config.yaml
model: "audio-text matching model"
dataset: "short pieces for a synthesised band: melody, chords, bass and drums"
train_examples: 26041
gain_aug_db: 6
n_mels: 64
hop_length: 320
input: "log_mel"
spec_augment: false
win_length: 400
encoder_arch: "vgg"
encoder_norm: "batchnorm"
encoder_activation: "relu"
encoder_depths: [3, 3, 3]
encoder_kernel_size: 3
encoder_stem: "single"
encoder_widths: [96, 192, 384]
encoder_downsampling: "max"
fusion: "cross_attention"
tokenizer: "char"
vocab_size: 45
fusion_encoder_width: 320
fusion_encoder_layers: 8
fusion_encoder_norm: "rmsnorm"
fusion_encoder_norm_position: "pre"
fusion_encoder_activation: "gelu"
fusion_encoder_mlp_ratio: 2
fusion_encoder_head_dim: 16
fusion_encoder_fused_qkv: false
fusion_encoder_bias: "none"
fusion_encoder_qk_norm: false
fusion_encoder_parallel_block: false
fusion_encoder_inner_norm: false
fusion_encoder_drop_path: 0.15
fusion_encoder_kv_group_size: 2
fusion_encoder_positions: "learned"
fusion_encoder_cross_attention_every: 1
init: "kaiming_normal"
residual_init: "scaled_by_depth"
optimizer: "normuon"
muon_scale: "spectral"
learning_rate: 0.013
momentum: 0.85
nesterov: true
orthogonalizer: "newton_schulz_5"
adamw_lr_other_params: 0.0012
max_grad_norm: 5.0
gradient_centralization: true
max_steps: 8500
batch_size: 128
epochs: 41.8
lr_schedule: "wsd"
decay_fraction: 0.2
final_lr_fraction: 0
warmup_steps: 170
weight_decay: 0.0
adamw_weight_decay_other_params: 0.05
Rows from block 2 of the fusion encoder, named by matrix and row number. Each number is 128 + 32 x the weight over its row's rms, rounded and kept within 0 to 255. All counts start at 0. Numbers have three digits each. After the name is the row's rms in percent of the matrix's.
# v: cross-attention value (fusion_encoder.blocks.2.cross_attn.v.weight, 160x384), inputs 0-127
v.16 092:130210089098129168197128131169169089136101131100103145106098136074098122120123146131086098120108123163110084137160125156171132152135187150118122056127112189093150067110125110140084156122067093111174128126143093134139171152088084119180145134095097146154109173099137134110139119166106171173143055175109108114108165114106089169083140148167137133112127110159171132111157139100178176140112
v.17 098:079118186165135104163122118088114123124145160193128172117137119141111096151152088139112199080173131156212114151115103105178098071117133136096098118108148154134085139119190046144130094105082131179120126114103105110150191140098104148140099133063080155114173137163103152125131157126186090123169075180129112151089115191132124098144094120122150152121088124112169133204137169106169162126150
v.18 109:165142147077149101146167107115096109115131125103134113206145046113111168080163172089085082145169124085130168111063161139139144134126167146111072119130083104141111079138170161146203155060117130128133147151161194135128147135172132160131084166088158120121168127129146156141120050125123141121116122084167114156126126150098175166167133119132177146168148151130114101137115108150123094091102
v.19 104:141092072122131110150130107119148083125121100136094129196165159090128153076154150114160206101189106145148157179122069160148169113120113159114159149161169138158189111160142180153145121150187102100195061128088126132141103161155088122112028086159111120091079130170156106117114159115157131134143162101106096161146092101094138149132121108113135137120137143186126187145119168160113133149161
v.20 097:138149106124159104170120184132153133136125173093130149143174106148160095135171206119112132098164124132133130082109148156132111150125190118104156134030093177144204135134132056179126198146150069105128158096171151140102183130101091127123160074123150129154071093160137112093090148109118119139125144123131152136105161094103163084184138120126124142153117233138144106097102079099080162167161
v.21 095:119097124203125096123143161082147099091098121121092151113109114164076135176067113103090111163157116128080152182195102080082117129147139164063096142068210103162066098132112120067090079157155119093180137171112163085146121162170131129133118132158141165102143130153127078150125165102099136107118141208061214164125175158127116182101171094159064092111185148051130163104107139131115094173150
v.22 099:081144180155122164108139151121094133115148136202177110167162147150091109113122127050132112114149135146104079095132107120129097113181112106073128080133192173088110136117128170155166125099138203153124199117111117083096158154157180149073142133139062100060143164132150162176060165081126109117167083018092126137147110077119153130118147125099095199159087107156125139119133118059163107205114
v.23 102:101163122151138063163132150114132156089130168142118120178114121147156117104134174102078118128211136157095152123146098104165119108165104090148143112164097109161192129142075115109073132155112119158114113136172123135079134177106038089130041149105113085190168092069142100172147084075057126167119136173115140171180163150122090175168109134140123100106143113118133112130139152121094124141138
v.24 097:104062163104189103120114116169088145162170112126151193124137130067083120140096146118150100124046146103119119050080161101089105170091110136117121137096081117147123160167111181163161139117095177085141108166105164112156181133153131064094123088088154131167138151173178172143115186142123096135142106093134138079103131161150164189068058153116160134116117161158185141100124163106146162126115
v.25 101:130115111130195130100069129155099142130145142138169180088160126117153093149082095120182171132130118086132180150099170105143176101130087092123081116123146090182175169071145144072091103059120072135107165190092106135114137087169080084106102116131107163133155098142133132138162055184137085097089132187154130125153177115178157107147117110116132141183095069175127107134123117114153113124078
v.26 102:123124150127173129090127133128149145158148185128087091176087221140156124115099156128129103153160124095120155117134086149088156118114070153187075141112112081074129175096103106118154143145087133061122131141152113128095131118151120149130137123118142162076134143118207114116101176192143154101101120173074153131175096139115163125158147088156179154128106130115063167168119059115108129079060
v.27 099:134067121128173142113125136099139169140148209133117123131168178094203130157108102124118163082118088127168120088183125140140056196120121137088093099048069091094141137123149152176142152153111105151156069153119098150177074150184125131159139157137146076052174137178137128171104044057096132114120126168111084148134189070121134162149142100072115144118185161136077114102064122155123097161132
v.28 093:124125112169142137074142132155132120151139085148171129109122155123127193156115097095137131131068116085046147159141116149077161102139136171114117129061108114096062187092109044173138144148099102183198146159117115112094113102163150128135146130136125113136098170144098087100101172107106142181169151207091170143042184160125153157125127124187123123107140138146089159092120117213120120130115
v.29 101:123101122191094091094169147131178104167098165095091130090152150139154095167110128132112095124095129102135134181151125073164202123027089129131094112176133156093134112156164116143112130089150087103174120170120108128125099115143094161088208135144152127145149139062142119132172110155145124162150118125178071069138144112109159164103094096156139144134104116149142178151140154124135216132169
v.30 096:103144147120152163140164168109134102153140126179128101107111150089134143112114141167176115139072094089122089117169091118116161116144097168135153155150139113098122135138111141138060131150145150146087100165111111139137132177162166177143151131153139114100138174229103158108104104163133158132141146119125115155115088085112188125026134167158166139116134120164086134144079078097183155071084
v.31 101:154158191088059145166097100132175133096132189140167069100111067149112137152198069097105078089073144087121148195173131060131117151134114102100132107119134083126118130164088101101115110128152094090118138147174108145083128095138128129187138144132106134108085122084082118161190120104171161175112131084142132141094136185160115147130123073122170136065134136134108203155100094120145164080129
v.32 105:093109155097112114140122131164099070221117116172038113133120119122138162130153115085092173085044130097127129116169113126176173127155081140123169148134155156118175098148095125155099117153165164159124163139099137109106090086230100170123157140073174101064159134138146125081073114074140075104146169163143118116138110117146168140115111210073039109140141175137129118116105132132087158147119
v.33 098:120202110182146181111152116129113104088123132095158128121134120123153151115103110182113131165108129165112073140159145195093172167150120044124133125050130097148072122162159111113202202093135140143075158144156153101146169120134157149141084116140124059115108151095153166144087124148111192107085141162106117152115188120077135171167120128148127164137165094150125140105110139156136162106119
v.34 101:142137088083103137156181163164115133105136054100128130162139163156106117124020122190148141136098163151094131112110162113154162070111102158128122151172122166137054137154091137115177129118119094073078077122182147122136100042099128135126201112061071079080178145133096168148140148143118184096130130111103117132153123131133112147144118099110145114114172154117142140190090109163161078156121
v.35 103:097145112170061176115121133145112118072083109049167131130159139119150150117083115173156152142207109156123103111039080109078098097131097120106100094156098140107161088138166079098213182169112085213060158073180133100145162121152127107098146170130107095165133179142163156152115132154136109168151165106179084109172120137173195100115139150189107102119142104097096181159128165079119141147103
v.36 099:131096099158114112092188074125122107154104104159135106155075157124169103172134113127130168123119138106103111046112109114133123152159120121120100071138194189127147151128116102165104096138106120104137127119094132125146098108132118074098108096148095121065143126083125154137174082071155073110105117219124197163133101130140105121103082102136114102156154163084076121157092145156132124187110
v.37 101:101126145154070141121114084130129200120180118120123145081090168113105155165115140161094112182138112016207143127140131135110101132136132136118159085152071152092123145110100129123144157118167147131137139120160090131163138170128089177133091099101144115098122156060126080083092138107153116139189157144222138145106090141157085126061127137111110099125134153140121157119115163133183154149191
v.38 101:126154102095179103147092142122100145144139118123167107098121139137082067132117171147127111128144145205111107132042076139118115141220090130106082090214117111180119159165039102124112102136158093124156128169144088143123102144139130109165145120171162171142152126106124179140137153099116114093158121119129081155174167212101175074118090127130170127138153163170201145061130089184124134116089
v.39 099:132061188146139083083147095109112139082133146117169105150120141183075119109090113140170136188114075107098116142115185077116139120128143075136077192152141124109164133127149160076074129153115093122140146164131164164143122178179108133122076105155146121087141123130113146144100098181120113104081076121126110114227114147129143084108160107172161165153153144109140068179167112134167122118147
v.40 091:107134159106135097116149109142133109133124093115159080127186159087088160131097130163137132063120135131180122083082083096214191124160096174107119081138121121126128087144121154160074176138147127157140102085173163131141098211108153070110137117096180113126129152109101130115081123090104120091158111127168140153157131080179226164166109190116107153165122157085151116141148107172125126159086
v.41 096:120154138120090078134135163115184068120162132111126069140179166118076119091150107098159149201121124136147157128157116067150138171079224112120124119068139183077169142129128091079173137095144111141171052159142112104141146099063104143086080175154147132119102142134106174164096121198089058119130172120080162184125116153104148122145106163176135130108102147147159111138081130064085149154177
v.42 101:105135108089115129093119108137133129172116092149098137106122167141098167161183095064123107140159163172109155087134102176122129126113207142170094091130167121151122133126109130082111094114121163130205077134144088102140145119147117139106175169103105166137208094143109119161120143132167129185037132175141139142109126068155150136155131124173175103159178129112143135129142149082130135125144
v.43 108:132108141133105175115156076137132223108163182221143140135116152119114142154180150129116136128052085109152170098097159162161155142106116119130144130085150106088202101106129141134119134162130076117191103171068141133138156127124082112112131119123178100144179139095098097211124112138136102111184065196143145187126139158135053140077058139046107132083106145144114156170105103100126114146103
v.44 102:124122141118180158095124113096186150112138145130120126109129143170166150171090130122088145162165167115144117181116175164175116125155126047118160098162159109147113147108151074100119133103134160164129150141125104142125194107129135076128134107108119055149131139111128105053138119154164149140157147067160121086131160074070108130117169076160141178083141118080196044146112130122089079161116
v.45 103:136160117106122202084158097120175135100130087172180087239147137119139096157142090124113128117186104143094152116140146084144163139118044142147125132115127113127112141120123116108108106136092128139108154117103111103142075144174108146094102170143145132096085101161116114109127131130142097104125106109121113165136092131179129126189125107105124162069195147117150163127085098181094154107110
v.46 104:154086131157132153109180153137142123125122174141137195135146149117109150135105157143047113115100165087061139068144076116137179091102166122141092089059176084113132086103115135134151092172171152097093121105139137125139161067109132067127166131134126183162185101155099120110118185137143153108115132211065159107166148128096117182111090114117219127163113125167126162121141115075156071102154
v.47 122:105078150144147167143123114176123129189145136151075174123141165107155139113124092111093137135053145070164104073175112132151158134141147153129156150042158118119177102132137150137112142127121131105153119119117194140130105137134157121134166112147105117072161133076117138142120173124156123138180142087142145132081132179159109165103087135053086074152124178158111155172114133122161095109100
v.48 099:103137143172100156082103139109136102105158149103174130124130132069179137102189159140079099151099080147150129177171128147147147110157127119098139126080120139095157099129139163111097131139145102154139053088121133096141128100138149136115114093133082142128154084119136126107104101125132086191134095102111113128110110113108132167098171073092088169085074130109128103095084172097148117152144
v.49 096:068097142103136152153142144121071102134149133178106107092153129142155136132129123071161124109117111135201104075178117142183101129170093112089123115134151181136128061148161111073131129102118137135165089140140114111166130099097105179140190103169140093177133102143113138140128116082148138156172157111146153155081155091118170097129125129114120112164141126110130107165126125168065162108099
v.50 090:161078175179127115099147122086112088091092153124167108098118092165155156151169081115116057134210105140134164120089174143161124109138112082120098104068129099196113181147078171128122154115166120140159171082110114086095131158160168090113149143124091137093127114095102071139140088174106154153147188130077162112167122119097114154159113162151110108167131112143100121119089113176127146122180
v.51 098:139118182072097149158112128118132106161114130092131102159066027180145169073135112158103192161104117131173150087160148161152106123162121124090073182158148152142173134089133139078107103102091091171112110142161116139137093090152168132130157111131134136139132158107163119193142170115151153157072092131149128158081128060185106133113134138075152160096177156181117158123078121177131163105106
v.52 090:186125140103112180117138129111106160075080118019156102124093133115101116079122116180137121094108113184179099117157157080097090105088203063090097087098159127138155139134097128123110071139096178134096168061143146114144129128172112127146157106155112137148109086184097117083127122081124135124139178115131116119143075069091174152181123083132111119198042180132067105132147114154180131116158
v.53 095:098176105115112156196085130121125132165167186162128104140128156176136135117093119137169150127093155113112139126103161108102162060069145160188150152104177150085165177150121149174161137146102096135141145154138132150169133169152111078122072117163134102132126117130082139107069149158161130145136123077117124077119137199126099172164090124112121108119121160080139110121144082079152136162098
v.54 095:133133089105160164125124178134120120152158079162126058181113122120160075147112092207155142095138126067132149088181127126122087123096105095154098136147147153075101099143098114109125109130160134146105125179163113168137078185135118151170090109067097167086155117145136137130134158126092154125162114121132111096125129152114112137198149126072107090114086077143120153167139122124111122094130
v.55 093:106137166135107150076099130171139110106112115104100115087102073111125140127085132150156125108143109127154118103082090121173068075133163107129144155186189113118069132112140159079144146163148150121118071143167191094094143160202122151116174061093139149120144146111107148132132130145099134156191147083163155146134129182162150150148128158102136091150121134076144080150185138150172133113150
v.56 097:114099117103101122125098126118123153080088059112160165017143055087142124153131131146138122095109170174130109087088097118056110056114064110157153167108148149161107138117169164139124146142064178183139128152154081110126145157168095151131132092180066144139172095122134164070137165172155142116147117145108151102144116111094105153149134089164069138063065072078104126095163134116144140150057
v.57 095:188144105119144140081158182184172055154097190141086069131076127142177118138166118134196130160123125138149111124157182103105171072140062115148156125175157118087098196153102204106110202111129093103145131179136138102117123132119060067115135122134150135127063132133171121101109070132176129098103110127149079146129113114177144090150151126107121139142161127147117160126151103071113133113150
v.58 096:094053124134206092146094061142156103144187108077162165170081123105105170047123090140134140128077133155112137103141151112184137058154117097137113104189130157157136137131126143166132202123128160125097140155122140123092171146113158090090082120136129131151182091130107148126093139122124141167112164142100140121108159150121154133129101159142182152098112175101118074095098092212143145099141
v.59 103:121177147121156171131113081112123135110099066190138133085084147072132150111134180164090137125130120136134146174105198118115132168134163158153101066127133175113150128139143081139137066154044173179139201153092092225117131149129111076168147170138124158122139118108166127131126109135104137178081122102107069136111112093134164133149141142128138143135127100114146184123140143095161172093161
v.60 104:246063133146104169158180143114131126099110170069098120102075215174191098123142155104153189085106174098095145112089144104116157164151111123102134151140091109157116091154146161117131127074082152118124141127138108176055119125094139188133077142099138158123149187136159131123112158099110114052120141187148153059152066126098177098140146106114117160117163060131141117088146089189136096161199
v.61 100:149162115099160087113127052087086162093130093142128036151139108124096133143088204186130077145129094171172107082075104095090104133080137151135114178136181176107093143155142109134122143147121059154122106154174120154141118129143151199151129171125101066126175140046148087167111077147133086113114126124107137158148113106098135156135150104122076100137122161181163125111160134115133134154134
v.62 098:119089099193186103175164122105139084149128077131159147158118135140070124145148087162144148078103174149090114160105110137135141126148102135127146141079122128154078123184063228137170123177140170048120118125125122139073157085068169125186116136165171120089160116117092130146166148110134132144081147118129145125127146156132130134112115112141146186108123111078115078077139110154113117074141
v.63 095:066140177193121138170079118110139160144135117097147120074067113058163120146115105134146130175120147150154096171127094131146054091156123081124073117173128086096128115173114140111174131130021153086084117091106093137181104123206163120166163129173148104100107117127120141107117103146119155163144074123090159156138206164125081150120109104098184094143142192130147129136157121206108113113147
v.64 100:105093185104177107114162141057179097153136141111078172154088078110158161129108177185157105162151193181143144137182150187130119182151184108142128152132142137084170156188142105079138118131149149106085202183111196134083136070149137177155156137111155174118113125148121129165115163098124050111170158139091070114097141098134092162104134064133179122136157110090138115135090158193136162124115
v.65 099:134113049169114143141093078099130197081140119107093114066121139148081168070098140112109138169141099108136156098143088071121117128128084161136131150174143151121134191095114135106084146084113136114074082081086116080133082137101134139194111114082130101150118096122114046151112192143049155141097109157135140066116124168179104113150162148101157176089099156114109168143175145151137116124174
v.66 108:111115136105155099172102116152197162110158206151153105124171095077128218136106145106154142096153151112117162106106130101077142052114136185068154142123180124144142108099043120143102127120186134132134135075116070162162074159120098142117102151131120142174139111182099091153128136141164136165170170111180097140145133144085101154115150123146110106123087110065165113117123149135077175170141
v.67 103:117167119171147167154179099091146154177128152119105154096123071139161084122138162092086159197174110178178148175093103130035153082125119124135119165113164120072142135128126123069118129096183067077147185157129063115115085142097100107130115159158081121169158173154120127171074174118135158148147093153086155115125117100169172099122158157096126119106116140119149173102176158136090147164128
v.68 103:128122135169165121145134091073076116110069174071136117112129112136174174139131150147131085155121131103150140106129089167156148129172158126173127145099159152154125179137134095117123124158122081135139124075176093124146101094190130169071064086132182099070120149163161162053141158162165186124129123119158116105120146140119090102066093171110168174176111180105114116060169164218091145126126
v.69 101:072143177132137089166163100121177130100127075117122147147110167146116135124157158095151160123149123164127106129064149180135120103188117106165108137066184121156113144138130129147116124084091103141089097080127108116126115083117121187136098137141149159130055155204072101130099169093108045063133127171107091113124122119066106210063130184151086102122116132073165172122135159114075157086078
v.70 105:086121162153154142081132141124087078109108081131096163118113126098139118107082150111140161173148131094150138127121179110118166133080195153137125071134081126160176149124096155131106152080133101091202110122150173130103125089077170148158096133187135154104106095151053150106075182119123136073070103216139110130122121168119132129161123155160159127143185106141108125113167125073144113179184
v.71 103:093092188102129148156136127087143053152153122093094107135118148117143104102109119107105176119089152105126161102130124188120170095159179110183113105140077138129127139107122133117095157151145158110072103181190152165103153100144145155148137135163131226128122149109145161090083151152156159159162088142082095170135125146155095112119147148055156139111123100137089093164097104083096110113119
v.72 099:137136161108154129147050110165073106185116108123092151155141137127128140139126157101065101131126098167135115146165106162104125170143127196121101145193164128102131118107148148066096092121134203135116139094133189127128072145149121130099159158113137101112125121143109104115148083122081086060112144162144078134114133121174127184118177135139113171187137153079140153113127148153118127083126
v.73 097:069084162088139196098147143063146143128147132160096141117126120129137166122113123113120139122080129124151151167154026118163132070157132159139137120157126168161117163164177140042153111159123118152132127159151145143096083095144096122134155089095109127163171121113121109142116149170129075119161173078140112136153097120181130163166112146112109145102128100134126153174139167147131180198123
v.74 104:148142139103131137080176137114123155156087114121162195106138181132149160076150152116133120105126103136082128079161142127139078111098121098114104122128156137085139156150122184115116138109121115105157221084134095143163110090184125126059125140097147134171169105140116163141156067119147092070150107165129158072103176097148115171111163106147096166117168104158144117102084104186116123160104
v.75 099:119098089156115122050102090139081106141076144130078208204108144172140128118117169113157078140098085145080117078157214072145132171157135071154129127086105145122097154101102148124177144167141166162111116146136093157113119111090161139047124114078140021075172141172113091147173143193088115133119130105182130128191111089142094109118152115121130119164125124154083155084195155168145167062090
v.76 097:121114139114151180137135199165121042190156107157168099147134151107141145109184094103153135113107124140128125143127183127101106153120132185127135165064122153169126170110187180160143095128154093099112108114106186109134095071118154123125125092098151142132108120135155110140122127140110102135188167149175126150143099162128049143120097104169153110097138183129149133071134098174150129087114
v.77 095:167056139101205094094096079053114119099105175084121106115141135160135146115119100112125125118161156142106105152145171173133112166127161030100126102100150152127143096132106137202144111099142130121154122125099168160106110113102083135129093105113079088084187205180133128120146133150143182099101091109080151130096114122170085089134103112108154147181168164087178161123053129153127134073153
v.78 094:186151146139100118162154126091162130136128115108112112126145153105111153171170129127164083095145207135114145110155109139147128187118168058110102187159126098157073148125133169194130104147117118119154064147075057136029137126098197146185102165111119092108171204093101103144153151128102128139058085095119163089105094074101130160155125121151144125079179120176106244121108048153163145125115
v.79 094:167100036150102168172113111231166162157184128174112120142128157104097121186155131135078178156115135098185106117097114107127117125158150127116156109168145146146105208126122131131162107111150126086121071165127139066141121115137111123126129132059157149130163151044107124125171113115127121117194120143088141103148128113109098119111129165155136092105162084137093110097102140109176090126135
v.80 099:165115109157125126160113206127097170141139157070123117104137032163117145114136175177137133120146111188145133090132109078129126119130103155137207090132104090167117109116158114134102136150125098144168159122144185142128172129174140142089115101084134139068124089173144085125123129141105154149147210157141116102091101138122135152129149071105134150184126107175125124114176150190078153115155
v.81 105:121147181128119173149106222117127060159089114159143114063163086155108137172177100198179154080136114168136100054146113119153173140090151129097110201091101110119152158141076111098107164156129143124128133137125089118098156129140201140126074127081091038152100067161122137103111110134087139152087112113121094191094152115129183159143122106093067171149140137156133130160170119126122160138165
v.82 103:083183139111166122161163123110089067147121114151122135128175108137111087176130145127165156094131138149133117193163157127152133124176100139085046162111162097165108214135110105127115148166133093069127148146176091084110145161085200126116139108155100133170076122114154128179125144130120131142137122135162067130102160087114152100118071104129140143080110171124092077125088127103134127155111
v.83 102:102122117140132143135185184069105163090082143162089100108099143092149091127098094110155181119040082108184208188076131144114167098080129159081188141111128122129064129132097134185150120064143145041141126157111109110178066130104098126125115150161101122116128164118149062150134151103115119172142108081106082131113114157145147127103145103123128147116117167084121174099158121126166157143197
v.84 091:056117055128113098180169089176127132122143064102119119174108110143150179110128153190187125049122157139180112107136052161085136087164120156109070121104202145093138142096107096128107129125119090109115144071148155110088152151182113137102130077163130083159170094108166116081156122161129159170122119123112044099131146108160105061160160114127139148135139121114172134168164063087103116115071
v.85 096:059102104140147128110136155071166142076087107109089103070141128211094152113161097155090103143182103194095131140187064144185089097132157105152100172137171114109191108147117133146133140109128078094089117191107168149128091178048126126119099116103118112138156129133135082119107172119139141116098068108118124132122111213129164127154170181165210107137130141135121143099166124099122175140192
v.86 105:143156145112102129106080150136130102087064106085203115126080163145108107152137116107114140124116098130116223148131097119133067134103131170085196140208137156170133111103126111129174085128136109155106080129113191152161040126129068065144120180105091145109157135073189125203180147134134078150138156138096174136138114166111159130141157141089174079123082117172134120107181114047138097101112
v.87 092:118091111130143105154165140206158114148094046152101174188151130190056134167166149155144117120127090122138114129117125129102114152140143179140137104153092149075092112151096190183134150104142128150092072062152067191109134090185122150124163194107096156106109085113102180089090134176115123076083097163147096110061115105127038091126081153098171109117096105099127126152115122093169059081172
v.88 096:102146120091137103123118090129061163165114077116126222118181156149045131104108127122069096094125135092079197210121083129141134146139178209163094137138142195109081148116078123170097096092100104154140147166090056172111129124126137121098137118155075182091168129140095136127084122222123172155143136161127157145138134128140111116123095137170124121118160110150151096072145143129177202184143
v.89 104:172122114117156133133137215067139104167151127124167134141124148131127117085158068173091118083171133183129123137085126125111119127149132137113154104115125137119139129102142127120133143138174111120147126115098167148145125128102168116152148114158141100123116169117187096118073092144124118125156138145154162109137150103127150157094158111190098156112130185096164165118143091099087121149097
v.90 106:128070181096096075182135076140092169118101139115131152152093133128146134114087117092112075153115124131156110120122125164091210120145198066175201127183091099122169040123162110131167154090143122077096136131108143095124157131197097085092111169141092161097119193072145060145156133088071067148116104170161115143164113198137127157115163197136139078160084099142126120177177102119152142150161
v.91 099:109180111152174190110043099117170142168150141132139167134133083099153180105135129162065111165168173097106130119124097051117124130098078156165156123145121108160121134146143132159052154149198124118076129099135085164159143111097145151114078151155106172134091135160102092203119129101051103135119116148081116138120088117150110127112101118129125134126122145123171133119189104145148079121094
v.92 103:130103141111135087168106126178130159174150099143104166137073178100151095080113118055102132128105112152091151154109139107117213167102149122126141136080144101144097133133073152146156075087146150099094108141129135116141120118207084187075168133138139154092076129152201112155122046128138068165079055140173110082117164108111173115083119150142108167123124104137123116125142128108122174155098
v.93 093:099140134156102117119160127176118100177146171115139160142152054158145110181121126104129125073117107126187092122167099132063066116107099113103168121123089149126141134112156102156169135080108148128156143098125070101151109151134185095078073157128149117067121147114123137125059144108157120101130139151135156123130160180127180134137157153108125095104099167092122089129142136134132186150172
v.94 093:129150125116123113113099179060124167135078163078157118202159114106110082136142068102142118144177130185135095094123121201102124078094141138145142151167142111150096167141128114170102108173169159130140108130107140107153153121199132155174147111125202092116125120174092079155150104132099086101104176122161087082126166121107127140156083116129124111087132125120105161158117120151041125089085
v.95 100:137155153166129125086130171177142129126133166155123140164129112112147109149079149187121146044198199134121180112120136151118103109146139089162161170173122088092099146072158059100140137127156132055126110091112135075133109104130129099127152097188122089100093140157137157119127091169083165118136098114143103103146142116107129181108106081115098138121114101144167050098114093165153160109128
v.96 097:086184132125107115115115132095076128102096109135111159065111060121094176158063191167181129163116111140168079078146076149143054069145077151158174140135123125107162119153099108138135151130159076148109149129159122150113131180104096086146175144159117103132127128135144181170112047128094133137168146120153137099131140179115121129156171109171134138126137163143125046125104140155141120117180
v.97 101:113108206121143155157107136164130199157060124125125093094119128202083177118078120142182146145125134123143145120127139166109089137165124068138152084130157095126103103142100122143124098169148134144195127071129125174113120103116131138148182077118123101107119156063180107091063067077138091120145190118114135133129136159123126139095144145165112181092115109101116155154110183175143186151187
v.98 104:118151113153165076059116135089126077166089172133118141170137095118152091165134176102138172126151172176160154197074126118088106123127090100149114153109144097164162120194129113100137082106098171132149139135157138104119134127121184099103145117103141147169116104121096127099095157146155132141108146121139173131147075119163145077113094100191176144114094130073076133143116195134164104100115
v.99 105:102076133080124113195107066078128115154133160027167162118172164146107151151166103149136132108032129160124119136184157140164115108147069170127094118099165133139114087120125124111156120113147131167118085092112149138149116106104151148132079170170129095191105133084106110140134131142166135109156134114173138085117090087122093159129175192100095097150122145128128168080127133160097111110131
v.100 096:175111090094178093140163137161132117077118082132173073088124131160106107163089138141122109120150081178082159182123168123128199172134071174172141128085023127114118137141114122181147158121144153147162105067141146089161162121072146155151120186123111092157180134086140142173175166110098127139101124142169114154115113109118040140048074176146129098058080077173086136105103147141105101180159
v.101 102:102128138170104136094125130127124171077133179133089126088140099167175091111143064163086139118097108123108132176143099152120080160132107075066128160151146134129137144129095105153166135095106099123130124096172139149123086117160105092165122191130141113024151145111184163099095128059094173133125158204194130106092139135125097157093172147148095119128094102129074111117110106104107150103098
v.102 102:181135141071133147103053103168086092095174115153098118089104117148145138130131121122123156142102160043099101131140102142169119103180112113162152166120120152123155096135141128146190132163154140155102106207080124146183140099082138113072093118120095141112138113126151089117084166073072098167105099104118160094065102123202103109123102133110088099131136183116119162101144124094153103133109
v.103 108:153097173174131089136153101132146167139112118155089093135114130129076154145110127102178175123076130123130129138073166088128152104154078141133117099126176191106054124120162154107119122122100107104140119175111085161142156136160111155077149158137085156144129123154143112156131167119161064168076118038149165124152161111105093180119068130152132087078103085143106149150107147146142096097148
v.104 096:082101109111110153118090150090147137144156118161078088039116104115175136151061079091095128128146132136070118124106130149111065098145092121143143194104133064193134082151157140109082147101154144125138107160057131137135143117059169092145129157110142167111148100115122087106127089104118132119160111103130162156165140213163098108166142137068145108194163128108116114210095135121093102175115
v.105 093:134131088122109135130123110120055108124180100138135114113114114120146110142092103153092159162134097111127116077119114152141081148112138149128155135132144096086120121108152214123116090113157031086085121184171159095102168091167165138151169154093128169179155150189126111198161094087137141102208113086080183143118120158087132109107137106111160186142128128083070096145089113191155144175129
v.106 099:094070136133162096147131102087142156145123103126146132144050130146092135176150097098140137092092040122088120102115115143123162172154145205150135160128127082182123077124150169090133103107108087160166114147137141127147139132088130144157140122099091108153133150145057081179141165170160188157133112164137069159102085117120100075125131145169119150162124067132174174166120139139114091095106
v.107 105:149120120131106107159110147162119140172137181135093112129132119128136132121149143149102126079136131146130127081134126094107111110113088139114127119107140163066103111143167121135127119154093170166119110068166128127112146169078081140110148132114118084169157114112089154106124043167122156097144174184006151146158175069096156133113128164143094107155182147088108151122139164087160185157138
v.108 109:176110129140140110103081099129097110187114147071120066081077159099061155066143180120135109132117115133125141089195158117123179085129140053061142090124164122138130104121096119159172176154111083088122096151140111116104064166158144120118146094127096158178146122131140115108128037080083186112107109123133086062140134127115101109098142111088055140172130141140182102131185138098175162048125
v.109 099:000123186115126153126162102135218134119141160129124177130161116147137075090125091125117130143143134149159089132097103136084116134113122119136130142143108089121127093126133131114157144143180171164109135061141129120196091106086141150106144167167118123140129127157137102143167088102107148094114105142119152131147121145123141172186108131148121116113087155106173124108163135111111123162139
v.110 099:107135109122104122182104131045149127172110202107143121156059074119118130126096154124120108151179214165102080193129106133135101132124093087066177120070115103128104123174199122092120140126158121109108116105152127156124168119174165155122120136175089110139082157118173166122173071110124140139163170175144100153172143148144125142074097170105098121167108099133149151173132160183099093131137
v.111 100:116172144149135130135103190108128100152156160145087120112079126111145168164094150054109169164056164078106146111182146173143077120122157144117114142164138157131173125128189077122132147146152140131077194131118115100082100161132148163158085086153158211173121164110122096112089143140057140151133128121086079181137146174105110156152149073068063114131127126070064095103140131201123133128108
v.112 106:075137107117100153141146133131172166091127174143115146153089138157099135118131160112105112169162130069107140204184114149179101163105121151118100126169131092093160095109140132177135072142099101087189067124159144132109167064166130062115107122171137104102111093134154064111115147221109089145107069189134107125152121146138150028176155107140121170090095110133148063150121128172107159122095
v.113 103:136157123134100139136122150110087123111131156136207138162124140125105157148116160116099166136129123170110109105143229156170117132125141184082091166104111154083169124107117096177136102106134133101119154136137081176093099130182125094059118117118111098106158094085088139133172163209144091180138166129128158072193149160136114108144090058148196149137123062194094105109099161183159126094160
v.114 103:085110153150118126189146122091155160123109134143164119123169103152141137124200091132154117144131114166150129204109100122090137155151157171130119137099160097135132148167165122128168126096171114090150110107112111168154117151112131139138088120130184113186085175094097056171105180136074116114121091089120137163098170113146136147116141154119138105121110096162095192176066142111091083172127
v.115 105:185099154103121174160119110138099122152069076093120120146146118112150132085182134131097095118114152147125131112164091131181104146073106168132120081103160190137116125141116197130077089035112168104141216207146093132161176130194124170123133094110107104160164102141099168178156102068136063118172159058108087163213080092158077054161117166137086170167149129123085156129122142146086114084140
v.116 102:121089155123146097176125126109113118109152199089145148116136122138136182143111084078105129168184149162119107148145073125066093143147120090125073125150148151110135150145094139027118129142092172107126126159148121083132130151164120143148106149153139109134151114110111122116119133116107093130113128145173086116139120132131119119099192104112176146144156089126111176028130136131153167144177